Rows from block 4 of a small masked spectrogram model, named by matrix and row number. Rows with one number belong to one neuron. Each number is 128 + 32 x the weight over its row's rms, rounded and kept within 0 to 255. All counts start at 0. Numbers have three digits each. After the name is the row's rms in percent of the matrix's.
After each neuron's rows are labels from the 100 clips, of 14848, where the neuron reaches its highest value: "strongest on" is what is common among them. Only what is clearly more common there than usual is listed. The data: strings of digits, spoken by a formant synthesiser in many voices. In brackets: how many of the 100, against the usual share in percent.
# fc1: MLP up (model.blocks.4.mlp.fc1.weight, 512x128), inputs 0-63
# fc2: MLP down (model.blocks.4.mlp.fc2.weight, 128x512, transposed), outputs 0-63

fc1.117 085:134126099097170129128135132102157127048155127100124127105086081084150145103160167136131157083137124129109069098149065152149120088172147118096135120132081143145150116113085123075083155101159125
fc2.117 090:163159147100135117079125112180123153134084126116136145155157149155166089118117132180107164139106144075143126075143213145123130161126085129188125124129174112170113131148163092139176135133114150
strongest on: clipping (57 vs 8.3); "six" (55 vs 25.8); muffled (low-pass) (40 vs 11.7); first digit: six (25 vs 9.7)

fc1.188 097:117152158059111136126140156068154106080094105173086128156088164122090140093093154181077097112111126148183102167084038147124180117139125115122123136082143149131131104102189144172197100185119170
fc2.188 099:192163054165112112142086110114097191158115151118120133128157159167125119182107097072217126107171127139110156143201129112095136157109140123098135121160074138104094087167049154118099175062119085
strongest on: reverberation (81 vs 35.5); clipping (33 vs 8.3)

fc1.96 097:103133093208131139080133100133151102091121128154083134142116149080117080111109149108118065086075099114086208132156123059104122071137145125084169143072127112123120176143172191163139175153148187
fc2.96 097:170132124095157160089106100120079114156160143133126073128088115149107087130114127130125124180104191145117135161158152123154116145157161149183146147103127123166124076154162084091143067117078210
strongest on: "six" (78 vs 25.8); pink noise (49 vs 12.3); white noise (46 vs 11.9); first digit: six (36 vs 9.7)

fc1.258 077:120130121126076120141189094171187074101118090115098156085102160128122131129175146137173109143143106105086177121125114157169075138130178065156123117185115187095161090199117132130112147149089132
fc2.258 075:136115083149156106110173122102120139116119115152134126120145145119147152000148144129099087115140078160106109160131104159123120117114126088104195104106094117148244119211139183119080136121125158
strongest on: white noise (64 vs 11.9); pink noise (31 vs 12.3)

fc1.357 093:142137164156132089114159118096172210126095117079171096112100154098102162130130173092139097135140141163076125160095108117164130115153067126113143139151099080119101135166129195136132095114141096
fc2.357 070:144074105075135164102123167150170104164126203150130087105163174154169098101110133184205163067090140146110120156164116157128163116128176098157143133136116135091103097205106072085137126120166110
strongest on: number of digits: 5 (40 vs 19.5); mains hum (30 vs 12.8)

fc1.483 090:063155070119129157108150039144107059181113104117082179131158116184202102106161107158120149077111137168117140077159169110103097089112119142147123108138122116180116199105120165099098098129100133
fc2.483 087:131105191175138113110110196126130228092130179108067158092114142085105156115133104119123145120196122118192157162153088183134124110111126089117086105143144076132119071193084149113128122196200114
strongest on: first digit: three (29 vs 10)

fc1.71 071:078096120112090160136165117129138077118118080150120158065127157160160142085155142159139078154149130091072157145131098111079176143111157114093091067165187138131151099135114108113106102137105146
fc2.71 067:147144142130125128189119114136118150110119159112121138076078133127168165066142173104095070164118114171112154128093121120125117157085137027130167082084151192092178133199182164108108122147123126
strongest on: white noise (52 vs 11.9)

fc1.412 071:110147141068147093126173069102122092154140136131113112094096126104154131148154113099140125145088095088111165107124133155145091160144147146102113100150131175082152147181089140081086174135111173
fc2.412 068:131109127164139153098071127130102124155108116125096110123141125185097193088126158133120178123133211113145127091133087070076120143109138075100066119097164079152089143209165153138142164110165091
strongest on: pink noise (29 vs 12.3)

fc1.294 073:158111147082129187123113113145140139090147154107123172132169076218156173094164110137126144112112122121101085070135162137125172106074159188180121097132140142094124169128157113105141086159072174
fc2.294 077:162174117182142061153151107134109160164164089104143148131112165101150111059113146075159061097108103147160120163115110093142127104125099082114177111120082112144195109172058073106151188122128107
strongest on: quiet level (74 vs 29.2); first digit: two (26 vs 10.1)

fc1.52 100:111143129148142096106106165115132167079128116105165133091131156118085103180165078156153130138114098107117153106176108105125104160101108126113164148157159086123255160112118138128120131114135092
fc2.52 110:119125105126104183160144095126130096139106128175105150137101114168146170107093195087172122149140140113163122142081169125142129118149143118190127131067116109163036099139190136163134121166100142
strongest on: voice: high voice (79 vs 25)

fc1.261 095:154161117082111121181109125138127150129165178158144162132154115148085093133135160133101067169079137171121094183128129182136117131086094130118165092105114120122139110102139184148118162214103129
fc2.261 112:091144146202106064103152117117122152090176131146159125106125189099136097177113047104168067108101134163178146121109134167141123088095143212153120119165166102127090141066141202136086121097147089
strongest on: quiet level (83 vs 29.2); voice: child-like voice (56 vs 24.8)

fc1.379 079:131185061127129180102121111142133066168140149148166130107087161123119072148142079079207133129150141122101144192128089082114139090179150125148073103158164199133137119110086076097144158103118131
fc2.379 082:169094183029117112192127100099107147119106134146143108110189157144144164065110138164066103128139101102175111092081139162137137164131092109068169115050094114124146124160153137100130102142138120
strongest on: number of digits: 5 (44 vs 19.5); rumble (35 vs 12.1); pink noise (32 vs 12.3)

fc1.142 103:193153145167117107158129142112178108131194132131100145174110124138126076096132112136121162122101255107152140108097109116138164159141167150118158147110145092055220142125128129094156097098135123
fc2.142 107:040133061066122127127107097128107149103029150125131148128174113111128178132127128133147118107156018159097126152183146122142109109090089098178118125139084126167054128149118082148103163138118127
strongest on: "three" (83 vs 26); reverberation (78 vs 35.5); first digit: three (38 vs 10)

fc1.248 094:116111102100138152075169121135118121181074146150148105066114146069104115163126102131104165153100088177117140089150162079134130112170164092203194131150162065154126128092065108143070107128151134
fc2.248 104:102137043140140129143141119104169160101130107156153144086081104121148165110118130153123146098132124170179217138155117070132167157136081084104083182146085105129154178114081137098117070106124147
strongest on: thin (high-pass) (96 vs 12.3); mains hum (38 vs 12.8); white noise (31 vs 11.9)

fc1.349 076:107112118153144163079118085118060132090145120107136173092150122162134127107174130158175134054136048096073120084114117113139166122125117104094112091116176105127147144148085135139149101090168087
fc2.349 083:092156122095092098150147114126189138141197134128120126133115114137135175108125145102100103144104220143108169128119163128104098144117117106129112117129073148095124138145178074100115165190113167
strongest on: voice: high voice (85 vs 25)

fc1.53 097:129191138091170061138133109165140102085127115114122097123159115101121115100111160096072105177116131165113206096135078131103132106138144132185134138098135138088147115131076132171198177113154152
fc2.53 081:097114141179112171143102108127137096196171175169103164155064133158144179189131085191086035170174145134127098163146107096130124112094144112125135132115115177152094067134200148147135092083089113
strongest on: "zero" (59 vs 26.5); number of digits: 5 (40 vs 19.5)

fc1.36 099:134110097104127113080092121140100091091140183040099149149146100123122083117161162169140144158147131139107177120144146113115122132074138142179093137072110103160076173110186106124161087148086157
fc2.36 084:137159134133127144150152137126146156176143098177165148131096145092140194078141104086067160099102134119124111138124141164148136042109133081085143114159083091085152069180069162146163113118151105
strongest on: voice: low voice (59 vs 25); "two" (58 vs 27.3)

fc1.374 079:135127220161154110153105129149130095101115127143054127096124117143139108139112138109117113096156165101129063182162103145101167148147101130102168097155221167130145075130174088161114165106118111
fc2.374 072:129173089140110145101115125160155090146096159088171130117184164116158150155131168156157080147148117142065116122071137179109122123154122104137148105114159161113093153157077164160094150129126139
strongest on: quiet level (73 vs 29.2); "one" (53 vs 26.2); first digit: one (35 vs 9.9); muffled (low-pass) (31 vs 11.7)

fc1.280 095:079142185165190136139170146179134074131140087101180102121136147120189138162114150164104100145176187153083171107116075134115102169161096109133194144140167094072123150113143132081125121101108114
fc2.280 102:182111032125125092115097114128128185181074135143077162112064077152106084134126150070119124118096106094159083142130145124152127130156184104092090162129121166158126061135127162193121170146134171
strongest on: "one" (60 vs 26.2); mains hum (56 vs 12.8); first digit: one (40 vs 9.9); clipping (31 vs 8.3)

fc1.472 110:094153130164104096135122094139139135124022167159125129170068149074146111180147100172116144136100148151062139122136122107094117092102086138128154146147133160157155169116128109132124066173145107
fc2.472 102:104127135124146157119172154099197074144139083112067152131121132108116131055155159131111137155154121159142117164114155162127133111153079126136126102078151152071147166148136150145154103119098030
strongest on: voice: high voice (77 vs 25)

fc1.449 093:159162161092147116160124159100133104140149139118104087118084174120155090083153114076117164117126092125124187076131089121086119082071097106063174134140151137121112169143165123157175159087182131
fc2.449 093:099144112191158083129126107118092106110116115147151173174154076132122179144142135224140154120165162129145098099140110141137114139162137172196078088149136110125134091130166123079075098225073178
strongest on: clipping (89 vs 8.3)

fc1.407 073:138118113123148128158127128010061091141104095134115119125136104142122164117137127111157164146171152089109100119112129124176165119116126132170118117136107099077170183219102121124134121123111114
fc2.407 087:076134164143147113040070085128116139146146133132148104132113115121082126112127165103123156157143149110129154102140163090087123117134109090119080168125120099166046163184156112068155131156133125
strongest on: white noise (46 vs 11.9)

fc1.474 145:120102157132128107148102067149161108150166147107129083092095142073141093091104182154108112144097096134104110150141142199129148099105060104112181120136166121088092107120102205125183169140165129
fc2.474 117:120135128096108128141128096128182163129076149061177128110112141152150139112120131165139159149096104200168128139194085127150130174094110116089137115143173134132137105152165216133185116058110126
strongest on: number of digits: 5 (41 vs 19.5); first digit: eight (26 vs 9.6)

fc1.74 102:119098112114130105183110149138087139158104150165104091188139116147076126069116136106163142108173190097147157158165159146112133107108088184032157137130208121179184128118127147119161160168142102
fc2.74 105:170163147091123117143115159133179096164215123130100139122115129107138174143125155134127122181202054142147101141097144104131144193113134092146169145100050121087110169160139164120087066126105076
strongest on: voice: high voice (80 vs 25); first digit: three (25 vs 10)

fc1.471 111:151176092051125095146136122148136084203036153121118151119128132097109135084130131084168115119116087123185125128163126068109149123122127177177091152077095166178136116126063153163095160124123133
fc2.471 111:118162031129080123071112174114159077154138112116097131138107156158086146147112101075174132127216152128016075119122106182119133096131143097124181095148074119139113089146102117197088105079131125
strongest on: "four" (55 vs 26.3); voice: high voice (55 vs 25); first digit: four (26 vs 10.2)

fc1.296 085:169121102085245106158135170137121056162153132148102097170159126111059147116192162127175123132149083128085162055156119154102102101112149141131166113096131080104075172141146111093161108139161122
fc2.296 086:063123158168135155123118119117119233113108128124133157163082094118131111089073108081040194123100123143188101137176169133130135115107120102075107180182111112112143107166096110138112064155090154
strongest on: pink noise (52 vs 12.3); thin (high-pass) (39 vs 12.3); white noise (37 vs 11.9)

fc1.83 112:148113115087162122121157182148179073137187151070104095161145117144210106113136136102107124146076218161101159142141111110126143138123144107206167139213127159169190172083132158122087155160088114
fc2.83 149:113122170099138064149108139111084114088112168136145151134176125186144104166143117155185161171132117151088148138194133142127132139114128133123108102157078161064129122110086146166140100064131125
strongest on: voice: high voice (78 vs 25)

fc1.271 096:135131129104132100137135209143141142118101060145075169129101129138072132162107096047142119102180084169133167115222127115132110136174075146152113136105101106099136079098163072162083118197153095
fc2.271 083:166158152100154202168118128135105146105104134080106131126158159140105166203083051205151127104154125090181140094163103107110132212122144147104177151148145135095061091076127135133155081140102125
strongest on: thin (high-pass) (89 vs 12.3)

fc1.300 094:125135163107172130063108130163157104166141149111135112123105133152156088107084155150113136148113155105108155094144171170098133130161120112161079150152098156093122126140165108154147106118100189
fc2.300 092:134068057161150118172176077131121150123098110116100145129127054182153138103139120186135188138122084113134086166111109157139129142078133094108173173082118142076137111191049121141172140137164073
strongest on: "zero" (56 vs 26.5)

fc1.256 108:068105107097170095111177123139145098084128118096118089115124089130101109126145146042140138160125148092134128127126189084120136116185120150150091128108125108085134104094110148133120091149045195
fc2.256 108:214148152109045135132106120094149161111114191126131154124121188124194177122105109171195140100149127155096136121136075135111142187079148097111144160176173133056124161102092114121145105079131127
strongest on: thin (high-pass) (85 vs 12.3); voice: child-like voice (51 vs 24.8)

fc1.148 105:158105131109130171133155110113145146111097117130041123145096142057171139181125149114113076192099061087070135108092068090140149184145069185133162167143101168111167124133105125121113126150160178
fc2.148 113:092149135159114136081151182143106080137153104082207132148152083115126101096130114203145110087123162163139130161131183141124118069152125105159125111084168058161133117115189132131184129062101081
strongest on: white noise (45 vs 11.9); pink noise (33 vs 12.3)

fc1.340 077:071123129116111180119112129181119099060112124096174166117181196131141151147140138127083156148200143168080141191168144142156098079139118172098135150133163145120094133156113163122112091169103133
fc2.340 068:122166108139169086120166138111135160218174151142099143127109096140164118047158156097181102076059091137153083065123102103134125170134138071136170151111101105105194078195080113124166182102160127
strongest on: muffled (low-pass) (67 vs 11.7)

fc1.129 079:083124175073209079175120097081131098164109089134099136155158154130157093166068126112158138153095144140145146113125091094122094118183098152100173162105125129150190148154114082088115098097178162
fc2.129 071:137124141161174169056061172118116131130119182174141124122130102115092154174130156098114156149140178197086104109150115127125134126141135111149058113162151107123045120124116147105163131186138102
strongest on: thin (high-pass) (66 vs 12.3); pink noise (32 vs 12.3); rumble (29 vs 12.1)

fc1.377 131:143080118114160122154151170162113141143088154124125112144136133087167128138114131166123120096152192094058134090105113093110110144128072131113227094131129156123174116108101137157171156186091194
fc2.377 125:128096154091133081155110073121144105137147140105097122140152161056164110111143148131146161174204152197112118094122154125130104078121156111113109122130056157026114137116149173137177164114146089
strongest on: voice: high voice (61 vs 25); "three" (54 vs 26)

fc1.444 093:143131120147135140101116144121143160099125144169167142135146119115097078127102131141084091122158157127132123155201087157137077149158120150069139149103111143160094087116133233135067090135143113
fc2.444 099:099121209100138136179149076130088143144163104090145140095093082142181144114156132168085099178127074127119146136148109113178114155086103122178142157054101129102174173113135134085148146143074070
strongest on: muffled (low-pass) (93 vs 11.7); rumble (43 vs 12.1)

fc1.10 095:138132160122114115168155118118120170112107082067073075158156100115157113129081109129205136120097103134144073155194112121074100123155081110129104103086114170164137165128147128129105098125189107
fc2.10 099:120094104122111179110081114140189087168102141176154170157102113143131132154142080120127125077162173191168141159101115134110122094152164124119163126100205188102121151121110115107120199117042113
strongest on: "eight" (53 vs 25.9); white noise (30 vs 11.9)

fc1.297 110:174158135165106109105041143118147118081118242123131129126160136078154100140151175155134150154147183131141173132172128132118085144104134095098172170079158134132163186129184128136131138139107122
fc2.297 114:079099148075133148142145094122091152151154128127160115133130108174083151124104149072107155095134101149062141161125107125156140090122113136171078065143058104089144086144060139126080095169150126
strongest on: "three" (55 vs 26); voice: child-like voice (53 vs 24.8); whispered (38 vs 5); rumble (29 vs 12.1)

fc1.321 093:128078170103075120060136083147098076099128136170137113147130124191139122152100167111098102125158113139132118161120082119083120100101119123123068175119140157080150128131133091171196166163176186
fc2.321 095:127112135118111216128132169112151115173095139139108119121087205147170095154115164086151149123120134085153089102104028133123122141113178074100151103069137130116109114143086195143103152137089132
strongest on: mains hum (58 vs 12.8)

fc1.418 118:183099103122150084122165040124116132144104160106190127060172157181076064130107132132127068135095106109130136089122147192118141149134104167090171099088129136159146117115102173156117154124101089
fc2.418 087:129146145106192085133137129110129122104139105102055167116174177110120101230123044134112121100150127165133128111135122160134121100100121218109132109151131128166074160021118142160112136170104141
strongest on: reverberation (79 vs 35.5)

fc1.308 095:162162091062081146101125148131184157137054151168164136103114125105152084133148112127138076136108106176135123131128155116140150161164154102093124153145077132164162099143137192146144155085072177
fc2.308 081:087137139134114125147161170140131122144160142106163128147122079116126149088119125155083135122109123158144160128111133116125171169150132086122146143052129199111088088164150102092090114150170123
strongest on: voice: deep voice (53 vs 25.2); "eight" (52 vs 25.9); number of digits: 5 (47 vs 19.5)

fc1.380 085:158164099113196099115102105140124128124099096064174127117097106151090085097152145107125167181114088159061109085118123143146191157081110082147154117138123163134088093107167191119150112172117109
fc2.380 075:134119174201092147127105148140135151123168126131126195170158133114162141170109128151070124092114148086185116121147166124125128113089144088116087178141139098151130150156117082090120119116130131
strongest on: "one" (92 vs 26.2); first digit: one (57 vs 9.9); mains hum (41 vs 12.8)

fc1.370 108:184183094106154118117161083113122181114058174134122149141152158156158140103120163140140063120091128114129114152202094091122152149123094178134091154049134136120153083117170092103093185166151131
fc2.370 102:086161106153137142134148131124127126114123152139107156181183120103141200115176122132103137103143116119129150091127167121144112144065123139172118122087142139145124128133200137097178103103096186
strongest on: "five" (65 vs 25.9); first digit: five (37 vs 10.2)

fc1.384 099:161142126134093118143087072137128138147122110130144093169107146091082145114143124189180138119189167108112178102072153133089144137065149105117198169101092099165111128128163100120152131108195145
fc2.384 113:101105102131178189183136174140100146068133144117128096129121123172142096118136132018094133165122104106178122147182115124139134151174106125105074117172117125092117173158121183101092117180093112
strongest on: number of digits: 5 (44 vs 19.5); clipping (39 vs 8.3)

fc1.337 083:156127169147118207156145152113139033148155135034156134139126117139106124088134089150084122104115143128143118206134050107109108201158103134139089104144089112132091112112114121095060100129110118
fc2.337 079:149137040119118164094078097137110163127134158148121129155160132054108143207113067074088121133155206110089134095103166131094127086134109160133044130135133125108052112094117142157149126196208128
strongest on: "six" (61 vs 25.8); "seven" (54 vs 26.3); clipping (39 vs 8.3); mains hum (33 vs 12.8)

fc1.498 091:129139143104130126136111094151186070162082088106134129156166102079087151169124130151077114152056133158082126087113090088120090121090170162166120146123118180150109114094121198176119053152146174
fc2.498 090:126075192153130167088103100146129134146140102107091097131096062180183060126119126124170164147127127106156138185139131151133130191178112121148145144094153133112132118120101034095108136141102058
strongest on: voice: child-like voice (94 vs 24.8); "four" (89 vs 26.3); first digit: four (46 vs 10.2)

fc1.154 117:037154073163149127132132075185146128105086174164121120108101089118126063124135129125124124112078135165112103130088129094125123130103134139161133125122157079089126205088142067175093166137109110
fc2.154 146:151152046126133054200098120121150188113125121125145126147094136109118119158119152091160162127119140156055090124101145121118123112100159151095158112127117145203123152091080130118040178099117176
strongest on: "one" (54 vs 26.2); voice: deep voice (52 vs 25.2); mains hum (35 vs 12.8); last digit: one (32 vs 9.8)

fc1.75 089:159096116163108131059111134080164129147123107122113035089141147145169125134064095106163083099141107101097180168120121127109141145154154152094134144148150151096146141106067125170094139165127169
fc2.75 107:127160154085152211100138164127170137114188149095133160138104130119043135139138114143134104143143141081146117152118168109124111092121109150143125157120085101202090150134163132109193108085079079
strongest on: white noise (75 vs 11.9)

fc1.509 096:148166110074114099127141115142189158139073083121115133124112133109102157147135128043169104114107116107088045120130099148080101154124102131192147124095116149139158112086128152224088113172142143
fc2.509 127:121104199178142177089158081140108108112145149154115153111158151138155132107121129189164079129115099160142165077102163130124124135135118140203149111082173109131174135143120077096181112133144106
strongest on: voice: deep voice (54 vs 25.2); white noise (45 vs 11.9)

fc1.140 082:173089120180126161159091094170089125093099130118111132101147115072165137155115137167108106135144159091114152150185143100105112140098090180164111084151194081110131068129144131067168091104121155
fc2.140 081:160109075139091112146146121133114106126215138136120101131164117195158160126098125154135108149141119137126116116074136124128132203095158075088185132099126152132144121151058128162103164163123107
strongest on: quiet level (86 vs 29.2)

fc1.81 095:140148135113153140096073159143215071143138116132181116115141098170182092121115112140148111142122114106085128117137087071126113070158103130110055116141146126133201073128178122090137119104108064
fc2.81 094:156112082152114118134166118123059161102073125186099114114123118052187144127107145115128165103157136183120101130103166115131136134132115123112186146207185120124083200128088110151117179108166144
strongest on: "eight" (74 vs 25.9); first digit: eight (35 vs 9.6)

fc1.293 116:158088175171184111162126171119118195161108157148098064188157170048089163134157117150113122125122128129145144130156135106142149126135134113085196143143115129147161125139094120104174139155142103
fc2.293 116:104131094060123161176125163155195078182175166159150118122174098087146082113114130109170155185231113166170101104118147139148131110157098112135090124168146148155119146138130153113109121114164135
strongest on: first digit: three (26 vs 10)

fc1.178 106:151164093161167147137156108121107135100117120078137132131140051129128101143113143197090121210116091166129122126121173068150083162055091136147119097086069089111171109124038092143193083164155114
fc2.178 108:108119072112097121106089112120138124148142150169112126136120180100101170094130117019193158074150127092107135127189076160119132126133152109097108152122159187135090076161160136176076143108092119
strongest on: "five" (85 vs 25.9); first digit: five (55 vs 10.2)

fc1.107 105:115109156144129138133080103154126157094120171171162107062066113102056164108147134101154138087084113139109106151163132123085156151146169127103146142092199133112086071119146103153108107153124100
fc2.107 110:167144121114122158120183172115130120175110117090099128139178095125221100102094106195104096165155114090156117122076159154139119132156092106148130130140071116121183178130099136108163127086138179
strongest on: first digit: three (29 vs 10)

fc1.128 132:147130110145139116128125074144147140103066123091116150076155161091100097145092112155111060078099117143111166186184183139108112146100063144077161109125151148120127126105090187194093126159107146
fc2.128 112:140149134105201109120138118110144122052121118140115139119175185113119091206104036165109152092142127107137134117146152145125126128116132203091136133147082133141050117036120138180145103171124129
strongest on: thin (high-pass) (97 vs 12.3); voice: deep voice (57 vs 25.2)

fc1.428 085:145150064132173089141155109125158099141155131154111135103168127166144087181136114127130094130157114077143148179078124069082140166136152092160102095141116121172129109102124139099216088139073132
fc2.428 083:149098134113092158194110153102093176064139128155166144104070132074127192097117135097068156158100119143137154167202147179137138114140106061090167165115105192109130116136159151158063118083137118
strongest on: voice: child-like voice (57 vs 24.8); number of digits: 5 (50 vs 19.5)

fc1.329 088:122180046129132157108110133105115154100093191129137122105118142104078110129135171078126132188141120103137138135154097123095097087137095165091116123128065070128125149155116111107156133139175096
fc2.329 084:178046182140115102137120092129142113137187096130153126138182116110144113110114103153143174072069128200136131107145137137162175164143108077150130174087146115106112115158124151153102046107073135
strongest on: voice: deep voice (63 vs 25.2); muffled (low-pass) (58 vs 11.7)

fc1.177 106:117123141053129140095131110127162052239110133161191107116152126118128097120101167162153138111065082144155061140156149137046108119143147150115126112083115151106189113110166125087132117142154159
fc2.177 113:196112135190154150074100170109125163062124145110101130112139130124113127172113138143137144148176191096111114151136088141131132112108155139134081114156146111131098111130044084186158146203195148
strongest on: reverberation (99 vs 35.5); "two" (78 vs 27.3); first digit: two (33 vs 10.1); last digit: two (32 vs 10.5)

fc1.63 083:128138086130088154107174085077082136146156126140152142094108096069131041147128183140107095166125130117180122092096127066089180158093117163105164143124091121135108090125153122186134131163176109
fc2.63 072:099115131179094195151090099133125148087141141129185126143058127131093152149126134129165122152083155180051186123143102131124100101169157109156116081174118147154106132138107142152122143090052081
strongest on: voice: child-like voice (80 vs 24.8); reverberation (76 vs 35.5)

fc1.389 105:132118134112090091119167124108102142139155064100182088126071113062138076157102179211121157093056103146112130158140106192122134152136116202068152114115162097109159136131089141119175160180101088
fc2.389 111:155163118175154138122102122149142149150153171116119183151136148141141139130165095108098102189167155169175118108113152084107118098089127111165120114143104121172103115120167165136108116123116175
strongest on: "four" (55 vs 26.3)

fc1.238 123:154118123138158114145166105118075145065124091175128081112165186151170126100163154094162161090151144152106105067143135101101129083115096139149091158086128183128117118117213131122056083175100150
fc2.238 109:108083131186143138135144117136063103151101121162154133154184142110154143159119115145109156101140106098136120096127131166110134113171152128143113127159149177073121056106180154144054123207125052
strongest on: "two" (67 vs 27.3); first digit: two (42 vs 10.1); last digit: two (27 vs 10.5)

fc1.263 147:134074072080118083062166150125142118087160187126121128118147084178168115177106161073132151175058178112124151163166123122126094144103150134134109128115146127139188151108101161128124162134102159
fc2.263 124:161079067094150113114144135105157140190145073089067154128132132112065093095129172066128157145099137072176141136081164150167128139106126119172128141106104119124112102160115169126076170159143088
strongest on: voice: low voice (90 vs 25); rumble (39 vs 12.1); pink noise (29 vs 12.3)

fc1.441 086:159121121043118065155100127092181108130129114122130129124133152145119163089116088117157136074169063142077069099200136135140139071150142119149113132134058111068113141101083136115124083090122089
fc2.441 079:103132128177123151083105159100182118127107132118125156150143124149094152193106116111145164123099184128096138143066102167097137177120140113042096108148125131128073079162085154171101114194132121
strongest on: "one" (56 vs 26.2); clipping (29 vs 8.3)

fc1.118 095:112081116132153104136148063166137151157076102085132090095149080140114143160125142116129160175127163165065125096177123163152105154102039117136108135142169077136099106137164179129113109094165118
fc2.118 072:154083188133136139090147108095120089108120094174112092134125127147179146056130113128101120137129123102140101159113102123162114140164108108155155122117160151067191121213107057184107129167153111
strongest on: "one" (67 vs 26.2); voice: high voice (65 vs 25); first digit: one (27 vs 9.9)

fc1.147 127:191114067214119179082171128148161155148079155109061144109178139155135119141109188101113091122143133150125154090071139126147131174129112138165103171112112104129112091105070101178076178147149091
fc2.147 151:120148193197119135102132156131120069139133202120094128150193099074128153101152135108113107133215162088179145082106166124122132120152152132146146060164140135104153094126100097127104081103149129
strongest on: "zero" (90 vs 26.5); first digit: zero (46 vs 10)

fc1.24 071:116100137179107051141157160111089124070110146076150121201127115121166147087158115191094144118126080191129148127113144123080101141142115115144118069127149156168107092207125134149090167127187143
fc2.24 065:117136124124113141165102081138144130192230120137091162128102149095119151094145162129120093123131158094155134119130129140129128116104133075071096113176157157138145168200161082106138134130082136
strongest on: "one" (56 vs 26.2); first digit: one (37 vs 9.9); clipping (34 vs 8.3); mains hum (33 vs 12.8)

fc1.298 086:076109142147129161102116197078173173199122069134090100177184115175157097079145167099084101152134135149135107144089167135110168199108122111093161125163137127168192093113196102082155137106129138
fc2.298 088:143115127087123113126125142141066122045100153143166130130080125104086121157136156136163143134115149126174107108193158151137119110108142125153117096076098169148082129166061143134149117207092114
strongest on: "three" (100 vs 26); voice: deep voice (69 vs 25.2); reverberation (63 vs 35.5); first digit: three (54 vs 10)

fc1.211 103:100213142114114099107132144097142159102120099116128116142080148105163025183129142114094161143129163198130145142121188089117088112133102107128151158129135066129143158144153130122048093157090117
fc2.211 108:145156193237114120081116072129057168144114095135083165124117148195099167111139172109121095084106131098141115149122131121117142163178149154139128163157121109093141111138048148158122141099124158
strongest on: "five" (59 vs 25.9); first digit: five (26 vs 10.2)

fc1.210 092:125105156149117163168164107152160098103077129148138104124143121088106141168136170119108145169159160150104157171156147139140113053062115101118125144118198093120141120106125110101113134141113133
fc2.210 089:127075165069131107132141139100159103154126150157175074098121159129186101095146132224033046136139090119141161169109182088144138076133117098105133129076115124128143141138110132099146109177096110
strongest on: thin (high-pass) (87 vs 12.3); voice: deep voice (63 vs 25.2)

fc1.462 097:144106112162097172106131166130067172107150140102145070112148101140100059094125188139067123211091105160111171151100145127134119124152132105104116211128148148147113111141154120123156151141116112
fc2.462 097:129126184186201107122102154107144104112056148096088121115103141131129094110121057093144126105170132165065119134134108152145147117140119082088168085120126126129108143144118175142085082158122158
strongest on: voice: low voice (52 vs 25); first digit: seven (27 vs 10.3)

fc1.19 093:192149069169136128103129092132168117171087121103111164113080086086130111156136110110074134086144138130122145135068114075159125126098099116163180070147103176096128129123100134167069128226124156
fc2.19 087:081118154147107140111133128168062121068188154185082141105205174158105090118167095102183130147126189125161127126180111120102103125082131141119092130156108082111129150136080081153131132140126103
strongest on: "four" (76 vs 26.3); first digit: four (39 vs 10.2)

fc1.373 111:164170081102144138140135099094125138130098107086172165116170078070122116102149129092127075084092101141154117125126192121094123149108134159167196101097122130182164147102083171166096146165067123
fc2.373 110:121167137065126147174130144164132120152096119096071139113153161098168108216118088128088172116147120113126129132136137161138110109114120199139165127112107188079090113000128177163084117066096147
strongest on: "six" (61 vs 25.8); mains hum (43 vs 12.8)

fc1.11 106:153119091152145160127132140136139134122119134128177114122099125110126107111143144153119121175088095101148117140120097107117109104142162142065140143183062147188099080134120158163149126137167128
fc2.11 078:034112199095123213124184081144060124114114162134156106146121113102114131071131144199128085159080128150110116114119124174160146210158099092185170114117135124099169134143147105109155086121119127
strongest on: muffled (low-pass) (74 vs 11.7); voice: high voice (60 vs 25); "six" (59 vs 25.8); last digit: six (28 vs 9.8)

fc1.33 094:151126116148098156170111116161151177134068114145100191126145153084113083119177149131129117163184142100149142167079133092074148166126155107082055133195121108215093110078106144144159160076148077
fc2.33 110:127113189151138137123134162134124090103147114110198106147104109150190138138098099105123130124099110176092124158131117134140131108112083128151189128092182129024152219140077084140070093213181123
strongest on: muffled (low-pass) (34 vs 11.7)

fc1.185 107:117191132102146096129143127154115107179146127106118194157157143125094111150131112143168108126146113096117144077145115146068122065073107122143117100116107175090141153080082077178071062155142163
fc2.185 120:161076123143069153149164109122163153097137136154101082093153143107157096096132099134122130123152135177122124196126152116137122219192098108077165162151156109110142109147172111095159239123111145
strongest on: clipping (40 vs 8.3); mains hum (34 vs 12.8)

fc1.30 118:125168107158126089096130116145111090193093143195072150158097106136160137128140141152204145163076148130124144104146103083105127128159098137034191101067161191131140098100129163173090083112121125
fc2.30 097:148109165102085152122119194140119096121133146157127131124158104117124155107138084166145201165115145080073121130159110139123126120160081105213130141199144168139089132137106139192165097149114162
strongest on: voice: high voice (55 vs 25)

fc1.193 078:084119106143108140082174147084126108167094136158178154088076082097105131082179126118069108141144150123179191081164127121146154138108142159139118140127146105119122124141129124118103140117143129
fc2.193 080:092181203159130103201095104132133161137118132072090142116161150174076149083141151101135147144121142124125148167124114138108129146147117089084117108133108131143128157174126136158123099148104118
strongest on: mains hum (54 vs 12.8)

fc1.195 114:148110062076112171098104100111202139115155154192148130061089153116144078128139135091066127092126178120078090154137059159119138167135101150135123136121185103117148115125153132092142204106064112
fc2.195 087:087079123128075106151141146102178103151147130183104132171156162107120125132133115065106113117103126157141170165156070142105129124189139141045109145154170104103088109112173089139128165104086124
strongest on: "two" (73 vs 27.3); first digit: two (35 vs 10.1)